config = dict(
    train_examples=52083,
    encoder_arch='shufflenet_v2',
    latent_channels=8,
    decoder_blocks_per_level=3,
    decoder_block='plain',
    init='lecun_normal',
    shampoo_beta=0.95,
    precondition_frequency=20,
    adamw_lr_other_params=0.00073,
    lr_schedule='poly',
    final_lr_fraction=0.01,
    adamw_weight_decay_other_params=0.05,
)
Rows from block 8 of the encoder of a small spectrogram VQ-VAE, named by matrix and row number. Rows with one number belong to one channel. Each number is 500 + 40 x the weight over its row's rms, rounded and kept within 0 to 999. All counts start at 0. Numbers have three digits each.
Before each channel's rows are labels from the 100 clips, of 14976, where the channel reaches its highest value: "top examples" is what is common among them. Only what is clearly more common there than usual is listed. The data: chords played on synthesised instruments. In brackets: how many of the 100, against the usual share in percent.
# p10: first pointwise conv (encoder.blocks.8.p1.0.weight, 264x352x1x1), inputs 0-117
# p20: second pointwise conv (encoder.blocks.8.p2.0.weight, 264x264x1x1, transposed), outputs 0-131

top examples: vibraphone-like (29 vs 8.3)
p10.79:492492493493470453525496570523495551466556516453517465531476520487422522523502468503435479500540472547454620508437491531477451479482483462473421541582492493441533481405483583534545504446466442489466510442441504515533530475496444468425481516526466476482534522578569523500463533478477471537539477492540562447476515478486572488535467507509487575441482453471
p20.79:522498564437470493540529499479493521541469458463547446506470464510475552446499493482483466498455456549501499499552479543454542492490518458543518477487476519483468565516489552501466527501497494500480477489502517456455552462462438610491506459455491502525544502477455535548503542468490527490556505507459510551512549525467499534490481526490539509506477496460474476505517556484481515486430498502521533

top examples: mains hum (47 vs 7.3); plucked string-like (25 vs 8.1)
p10.182:587522525483570515523537546495466508412499501527526484496460485484537505500543427484471477479443446606439508508562475483477474460509519577484464435447554466502526567511488494501534480535446459518511474457515522511430441534521491488516530464575445496528494548430453550511487562534500496517465488504514528501470564478508386540570493486470524459569448530558
p20.182:521465483495480513424461484501471516499460502528519498518539486495552539465498477551494512558497466526514449506582476514448471480584507471445537549535507510503495506522449496488507519498537496411472452502521472497513488483495498519538450468498480517474492521542470402513521542445510501527531534480457540520503508464512475493528506476499474477481502500481499526430473480506570527538468469523475468

top examples: the note F# (61 vs 30.1)
p10.92:513402534536519480472451442499530558510565465469437504507535501440482513504499519497488402500529538541585558473518515480426415455546556539498517494477520453515496505522544565546499458507491457624517542459464452530555586452474530524511432451422374531552471515518537484450565496516557493493476541467494499524541466525498490462457542510553449548549528482500
p20.92:487486549442531500478454502476475504497525457500541493497495462515466509469497545472520521456468514497538490538624525500499556470458508498520482469491501488508528584444468524492506539507465495509438498487510489521503532502531496515491462533501498471481497440520460492470504538508466530526518489537566511485520467467519490521506522518518507530503550568503519523452500534496530501507385498495505490

top examples: quiet level (70 vs 28.6); block (52 vs 25.1)
p10.196:543534473441503507561543484560475582484560565425511533489476538514555503433473545480478490475523481525488552468519494508485526496457491461532522546550439490484409546449497534550517536520581534594572516517514486473516518519486555428496546498557489490491552536459508523523532528410460489512523554481463506539528515461539451360521501516460533571481501512510
p20.196:523527504536563461498436474502471532536486493490516520496496503513616481501454506481485449495496487489473485493481503486484467507513512501482501484537520453461479527487548479465544478506548474506518456511499532493473477490497501527510540501488546561500486517505482514479516497500455481497528495464487519514490491526508463457492477484516514543514539458504549528514503482518511461500560441476472492

top examples: clipping (28 vs 7.8); text has "clipped" (28 vs 7.8); square lead (25 vs 8.4)
p10.171:451446483495518554508434569507432531497551545531533531553503475439475454465449515498497558474428560559554570480546503550447555526486517520517500516526530431480485455476552464433450566416496495368484504453496515474572482502444493493561440560501456534499484489483515502403509505516511502478492432483475484470497483427464551455441581487513533549524452538481
p20.171:499496507575534508534504527498479515600513507501497547482493438505413473525497471501484499485472529525512495505539513525473520501528503483487542523484482457522458519495502512554490494502456515522516504465476492521495462533523476543511465511499447508523425518457505475574449478419519514548468475442468542477513493526521525495471568498507447477487429459532484479493487520477516496517509486510520528

top examples: mains hum (50 vs 7.3)
p10.162:433432487513475549525510501537516534537484546493490520492474471500508519525477548516505538463558470480497576502475522512422563432534455549447443519439565433546446440499492514552467571573456544449469503493445488474491501496552469507453443487618482497516509513512504726475495510440566449457511522487490533571526450455456460508518481497547559519494543499397
p20.162:490553506518538504534470509497478499500489478471463493535458497534528518499526503462525509498532483501549534508480460517529502512508519514500436471509425489513512468528496546502477550502496453518466502522465515501514434502554434488494524486468487548505540451424477551447440537500499505474452491496517483496490482514509487488554471499478557524494515477503509520502506500487479480571487447563482502

top examples: vibraphone-like (40 vs 8.3); marimba-like (26 vs 8.3)
p10.103:558509472529524514492526578590437465428541484525495521507463515481514503516455512527543513506502631485508569539472472565444504462524515476533509515470474506493535487465516535518575511498537562382544488545537505542471462482537519482535507466433562498495528528531541442508484510487519483516447529463477514547524557473475500515475490498558514516499452477456
p20.103:510523480496451496550546486451505528445518515504463411551480483482479539459477586488481540491484535501456488495546495424523429483521496474461448507523484483450516469496522549517483522490469487550483495537517476449425518490498565473505464527496518530413546486476536521487567406503503588518479527466512541482511496474519501435505478455488466471514466585537521464510508506530446547473514468523480526

top examples: quiet level (78 vs 28.6); block (52 vs 25.1)
p10.97:527477449498516485486436463453495521508516517499408509462464502491525486471527523541506510529509627487543557486508501495456518460468494494492475512465391518498484451535447533539499510495502554430528489473435535498518531543514475548534457531488439507487541506484519459509477509517463488482453468523461474507539495444593510453539552568510408495462492513456
p20.97:496478481510553443484443488493567474484439533507531604496511504498548482507503473539511492467586520522543533444608476463509492481474518501484488518527525511532485533510484499499492521477505470470495514484517536495522422476557540472477500455518481497510516516513533501424491500463511513535530459481467477502474526494510483478531536482529474487482497492544527547515463499490478561514503476482509520

top examples: quiet level (79 vs 28.6); block (54 vs 25.1)
p10.30:496517528532515506509496501491506511494533532514463497481479505483505508522590610460441496526479480463528540545462414518491580531487558516528505470479493505588454475495541543497503545532415530467506564509501513572531579430562460491532490523562505505485470475597476586495593502519546474606487495516468440482490527511548504454459484485523445504490464480536
p20.30:513500448475602567494408534521427519508477479483519456505534533521476463522534480474468471512488523497518498477485508518417485491534527504557531498519506505524491504481486496467495490480465477519495522509500492437502533578534458517487521497489491564502550480511490478494502494502438504529502507487418526480488492473492509521522518501539473462515452497469485473512538506454510515484481488492499475

top examples: organ-like (31 vs 8.2)
p10.221:432445528511483497487511435488491523495529457469456519455445504500470445603479507459469496477454444521518499517538532565410462580473437538561498567474539557478563470483488537497523603465508542602519502571510481547492595529519508498522480524708504527486520538518472437460526513489533478484482527491461532511487469454501510479453466456502507484520521548513
p20.221:469510491531527518515595515481529509478473458532489532511485526436505509528463495506460516565584472473550493480547485434443595501542535466507542457509490485509478543539498477485580480501432496500480428536417505534467519472381476505440512497518484467503554501482464514456455448529484578465570614480565517549503507475498465494482541497491460519526530521484496502523520527475534523508475545514546605

top examples: arpeggio (94 vs 49.8); playing: arpeggio down (65 vs 24.9); marimba-like (34 vs 8.3)
p10.215:498489545518533527528441526537506513451461526553487504481494527480464521644493498496479516493481486489488450485507455507450592516490404457432481509520522496547487453526481518441538529512510450526477561489504464505506430526514477468529457572457520500491416513509504428537507554408467512445577522561501580457541560482397545558474526545529396470452481524466
p20.215:496458443492463456559511501553529458475446519454472468465496443521481506420527524474491490548471480463471469500489493475466469530495539472493487520485527589513505518504495505465547518502524523414451513483464491478545524487513425474544428490508450517497468552473507584478473576463489540484473498544502430541498455520461501529508484438489476497456463441549478449504504543542549499532467481509525562

top examples: vibraphone-like (41 vs 8.3); marimba-like (37 vs 8.3)
p10.4:543499513492509520519519466485504471461459531463422498481581493497503429538592564525489459457477536512508422519523532580546518501555509495476508538566489520547458545467480487529536509548534501377538468500497578472527570533489506460478555478517508524596511466493431484520450561492532496493633485534534481530556478509490496478531570510506465460534487507491
p20.4:485540504578451547560574489499527507543495520497498521477503493501540447510521488580480474575528538494482518503494529498418478482570520461519521514517517521502446459570495510501510448546495487486498489484560487513456491469509517413520514449509454488505523498445499516470438499527493477483523445453493514554494531444496504527491577519520500489489459496471502507496467503509414540545525528554504548

top examples: arpeggio (85 vs 49.8); organ-like (36 vs 8.2); square lead (30 vs 8.4)
p10.127:642523538514535586468489516486482549498547505508522529522526540529478595571491450519468506459409521549466480474480495469554461501476504475501536588519512488469540552517553553514531530437517475473529457477477512463482609556550508521518459521601508461488499466545545520494554540462477515397557508492496481477498453547501482555495535491499469502455485503498
p20.127:526460542478500473519490537528463458495489573544511529489490470472479552446500581498503431467553458534524433510462545527544489473449546455520478513499488463470494523475510514480563532462493516495462509506518509457441453528473503484529455567515507503498511479531456492476484535498420475480460455449481493504503584509535498504484491509493491511519545526516475466514510480496494461463493524426520429

top examples: vibraphone-like (29 vs 8.3)
p10.154:451489497522502496483482564474556531465526477526544506494480472517476401458430480506499509524532381515480537494478513495512531525529548458535443501505509525455528504455571540431466500557561489508537520523525521536436454478517472513534507448509500528520533471519511637449499582544496483475467497543496555496507486512545515536501477529440600486409428461527
p20.154:502551525486521494511511489521566434531500491485534473488528528555496500452483454503563453449500492491498498503495484458507525531475508512449497518502462471468540485542487579464494522485516494471546437536561503496484552502505473495471437480474522485541498495479503480462439515519520540472499524438480475527490529493519512555436494504538508482488448432553456521522473474509483538547531516556459517

top examples: harpsichord-like (55 vs 8.7); clipping (36 vs 7.8); text has "clipped" (36 vs 7.8)
p10.219:470536481483516548430505488469489510524436526481500457471545486427491530411531513513498490462458454536486626529545538523516475464436506509507407486428529419476474513452452486398469519509542521553474511534472521447497509506504447453461506518500394506551500488533563478509463527506507528476478484470436528558488539489508480483472536536557525535490467455380
p20.219:495528584538478520470516512512483502441518533523533494526505525485528545500464495479477493535533517495511492512499474503551479511458508485493463506538481533502529476521476527446516513523522492535488500503468471515503531475499506488519508504502504505499492440485492491476517458494498498551525543509494499494471482495503492458469497494453460508508521528503495528482447496461503475518458482560491484

top examples: organ-like (29 vs 8.2); square lead (28 vs 8.4)
p10.148:356442529485529492503568421509551552518478517487473526508519449469504515570468468570503515515444609567528632465492534433472539517450520509465470479514494521525478509499491469508536513438594518494514541448564466510468445465479515517496484496441483496496470548518631409620515494493472521516502567483479544496522482427477437539514500517478490609479448464474
p20.148:487507506547559523484510534521502434473541527488521421537539495510475463526511434431471532540442499555568477505404507478517504436577480507524484535529440507498500497511518521539507525540498522474446474507518491481477514472464476597482518514457485513459475577521490484504517473549496492510504508483445523507504521509519506498470525507509498514500530509515474474530513509447472536550529445457526499

top examples: arpeggio (76 vs 49.8); organ-like (29 vs 8.2)
p10.34:536464453541549509522509570506531502537503556536432485508548515525560534491566552446514476485476467512525186505482521566550460510508506538498427507432503503543488519500470509469541454501479525505544547571510540488453557528502525465521498521514531478480545530483325525473474520482510486488482408477518507509508528539600475495500480486501497509551463460508
p20.34:485505513498562497522519512513488495471493491504480531492522498489516473490526521494460535498498495487500493515485480491513483511471508488465482518515500483483507494472466514515498585501502484482519536507514459504551459512486507482525520549447521497495506463497524494511500478514477513505506516457498530491479535491518508535486521480516487526521499582493470466537488395466480451509489508466502580

top examples: arpeggio (97 vs 49.8); playing: arpeggio down (58 vs 24.9)
p10.146:554441538541563458550520482546421511481520476502410533481481442440525552472506521495515561484500370456507550457409551545417456533491519544496494479475510503488530517461519525562543463535533465660521489520506532505544459532527537569438463536421526442471516524520501455522513485459506559461510532521471473511551520532498478489529515460504543487509574476508
p20.146:472457542461472485513528483498462501559584539550577480480526571507551479505529534554517453646652453514532493477509524468547499498506476463462485509489465479508505511481525548514540434492538499568477505554530499393507440474561487447438475492452473553471532503474519518523488496518504435473418458517490535441494505545537529506532524558543467523511510522486535525530534531511537552524539448564524529

top examples: organ-like (30 vs 8.2); marimba-like (25 vs 8.3)
p10.9:447489495471503447510504449426561545469496498535478544557566471530492460521494527474523507509399492502525491437482486480451491466472510507488552464521534488447508515499466448535494499518516525489471568530488461463531474473525477547470527539603487522420528481405503481447490512489482495506550531556546473490456583582480554536519548540470583470466494529527
p20.9:472548546452453536522490484472542461531483584540538488491480522444527496506521519514542473569588511528494533487497440450503476478488493439476507526514492469508417530449494531480504519525481534500450465537467488576557616501485497570490527433523566467525457417548549516472480461535470507481591502444549537433467424477502538525502511533496523505548499546499468522488513460504493479560524522465511539

top examples: marimba-like (31 vs 8.3)
p10.222:537505508520554573489561540534513468538482514484436478535512460438460568536531463539526490502465546450490504495544608529525472447480499501521473630519530516451430468529481444481497497443498507488465495482416412453526692486519522477454488483471498555470505486498474478543550463473577451480567552536541497516543520471506531589499603466470422533409525512497
p20.222:530487502508521554448504438479543514600534474504492555525512506529419509376539491534500442467416475535549470500478500535495517517517507484438503506540549563494522483487463502510508470475523541527478494426466491447461469465528470478506496535482489494498588511450381516464487474493501473486475517463467554483519521492525468490464518525515518435497539492462524483489503499409440477524533495479501486

top examples: clipping (29 vs 7.8); text has "clipped" (28 vs 7.8); vibraphone-like (26 vs 8.3)
p10.224:517460501465497551563454532536463431451458475485488513473507484496504444510566458523512457441461591481489533571524509483535516496432541562453487567456464482498491458478497496516448499439465485544546501484503434508597470429471507515479488472498540492449557435538521485542521460478466574510565542479557455500535500526516452572511481555537573529492611486539
p20.224:542493493506475536463450481518470531484520488532528522520495511435485457498532505508429444516507509498502418523534471477446491452486513541462508530486560523505492518443489504489478494498494524495444454512472522515517565510465468507416502470487528448453496560516491523541479499481435506521464534519501531567476474555491497489459543478528489469515493446486509516497518441452495508482471500493512503

top examples: quiet level (78 vs 28.6); block (59 vs 25.1)
p10.181:508464579542529517516495527498510546492558522500595577506482515502499461421571528499507511513551573530517497523475550462526452505540529541446548536515521527434486516540523551517489511564450447482487453496512561486547496484473452539424486503471440469472544463551557465497478461514523462481498491486510521431486482455446445507449464506557520485470478515488
p20.181:520502503503564455457466467458526408417527480508481502532496569504567466522500541483495508523486520471516462493484564541481496451572512452530511475505490518495536487491534456507505472439546497510495521466488502553492565476528551499469545527515471527485475530477508536494461513545489520515498495486478482473453463495471496494533507534502476441512478499460455534511518523482502477539462490486501535

top examples: square lead (32 vs 8.4)
p10.12:508552495520458519538578464430500460447458493450503438529530521514520477520488456489555459500505477490511593444513537522560488487543458443584442480443586503420445531540460468535559541480570496474430466508492526503518438547511555512437470485390450454444520490444533515486508501501616499533512510471461537573516492513521497471496424500533521487519480532467
p20.12:537463493511506473472515508511529511497549523500496606511514480494497519559515408445498523486543494566472517500473493514462468557537539514493486538553511521448521508501499478534506534510517500521489494543515489468548508493489495428463445521467472534505506599475529530482499467524470509506529499493494480478491507531491523525499495508468511501502463526511391438459499441495498466573485460572521484

top examples: quiet level (64 vs 28.6); block (54 vs 25.1); marimba-like (28 vs 8.3)
p10.117:464555455537544488507477519512485513439511499459641485522516541448515579448539511471492439473501585454508590457520540479469583497480536525547509450469467535488491484487575550498470472518549530508495525487418457469476536481535526531496455456557498474480504414528587508489480482512520483491538504477462530512519466516474599394479496492513507526568463474495
p20.117:489493526557557445512488532478458497466566466514452495488491503488490516512445551460469507496491530457511508474517505494503503465516467433518498515475493509491520503523538521473510537565506482520476518529465510553496527504462488546528502546537565515484477586511534464491445427535526480454489478509510457542480485505498494508523513474517482518449497523546539514510513445469546472526546517457503512

top examples: quiet level (74 vs 28.6); marimba-like (25 vs 8.3)
p10.46:522420459477477542503517507462505478490500522463521450525417518520466545579521479579498467484506543515511531519441534532562440526566531526437588501536515471493496541521495542518499509480570517482518481505500479484595513422547468444496518548483559450429507509492620512451461410466453504501523498477492543384420492537429485472468505509535511465510473531510
p20.46:463508510517518481479499497500497476491512491498504458528494564466432456420498491472468507478545484486481456501570499509493540456526510533506516533522500490506495592485511573508530468507503518549538527457478459470469487515460483470471496537536457451481500521493406528510412480486480493484524499523501512509497586545507502519527497512502453492501388424474436566527472527483496472486490512577501542

top examples: arpeggio (85 vs 49.8); playing: arpeggio down (68 vs 24.9); vibraphone-like (28 vs 8.3)
p10.157:449492494560491451464453422594518434454506579620486606491494514553497512473487506548564525404512576480470452541526528512493529456495527517505421541463498450494510548497504563558566472496512512746578471513498475542461482505489483510500488494484459489557445519496484519465502584448489525485506541512475529462496536467450496551505534500457521549495501537461
p20.157:491526540518495498505491451442492484483449478496491515445488426467477492517523550444486540506473490531481479533546504491487486517570485508519504479540426479530532558534440470545479519543464463562530438467505486497555466493451520490483544540527491471504516532466421530476552530487499487529471486516576517527517511527512521478475445517511493504555490525528454487448517481510470482506453463560523534

top examples: square lead (26 vs 8.4); mains hum (25 vs 7.3)
p10.20:413523449500566519510503467482432553512524471506409551508556512480453546486503545546493498530560579509487482482527503469487438467489488570459530414447467523477476502396551510551437472413496468546476518459501531503545452485515520484571455554539519464549517544477448460481463484461503518509528510522508493453489521474501465474538445540439451531572468438554
p20.20:481503520481487414526489531491490522544459500508508528528556471488526477448497501545477458493578549569553522498505488490502518493512498473486468519474531472502497451481540528491524500516527495461447493503556492485482487537491577460440514481448533502530490506469495535478533529478513484466451503501449474479519486527481535515462477508496524500518531447499485556486481488469511477562500527488475517

top examples: block (58 vs 25.1); vibraphone-like (28 vs 8.3)
p10.198:544544490465539580555551478502513464468486439501421454529549541551489477500520420503520559444463520476516495504551451548538550441468457461491479526561461497510559476425422471552490432466554503498486524434452445501446522515515421539473536472512547461568433514543486542486550434499475572437488546522510456423465506519555529556497535468423584505442453512516
p20.198:532440508473541515520436507504533536540513497508493506545461567500537501502505501473484536532501470515485465516530448503477511464553565482526507498504516471535481525458580453504529491553512460487440507539512440500525482476520474484480529529546536529543432503489541469544475486502547463530494521560522489480507524492518511524491624531492464501525498485495442512461514428513489501498510528542520504

top examples: marimba-like (42 vs 8.3); vibraphone-like (39 vs 8.3)
p10.67:501475539506471615453454483525464497451505532533573515512451497489480554523402560529522501479490706473512479473506549550441589521509581520517442460594488527534525522507512495382500488439377493441473516503477530452452460496517479512496510521425447498527463446506553498478474481533576487470505456529465561440508546502472405539487529504479495521515524456539
p20.67:521482458515510507524461485482515512499504495482528500538483515505498494491484450519491456529477509477521520522532506513545514494518504505452466488483451509502500532468484504516476501541478478500487510504556478459489516524515496492486469435471472510458525468456486457492473489505531465485488496487476504514498500519493506509531515508541485518482493489519507479509497483505513479533505456481498519

top examples: organ-like (25 vs 8.2)
p10.64:476516503460480494517449485510481518533460436458486582480438520552483484472504574536453494500470437456564510519490564476517455547444498524517559453480484431507521476504460484464479549483546463534506508452583498562465475463515562622480490563482566582482491573561535495427480510520575437510469484562508403432528478539473543426541462483532519489544523527462
p20.64:506532564516477492528515522503507531490499492524503515472525450492523501507485518549533510515449515441492452549499504508469529516475489492466488481551535531492531462523509499499446469538511544493457493511481511499508554519410476540491468525526481482488530405499505464552544512512512502478479494482530496502504477497490496500450458535472489494507528452499440553510467530503463556561514476518514474

top examples: reverberation (68 vs 35.1); text has "room" (68 vs 35.1); text has "reverberant" (68 vs 35.1); clipping (26 vs 7.8)
p10.42:420510535516478497488514609572456476454515534434485556476475503523509471403445515542490496523476391532520468469489498528541497503511532523510571423467481468511578532527529515501608509493516495489467551468583515481538502491555497513493495497517549470516487459498472503512434479447477501463429486501472511500526520559494515440484423460502530478563516547536
p20.42:478441457440497536479446473491532494575492508496523486508500497532462464523418452502506524490497493579532504481494526502573458508496457518440466495510488445514463518539498458443537536441505479466473523505502457490504445445556455438504493481484492497555527485461490533550518477511552449487527468470448517502455514462506511493470484491457530537501547459462542477507501516445507496511479519531436463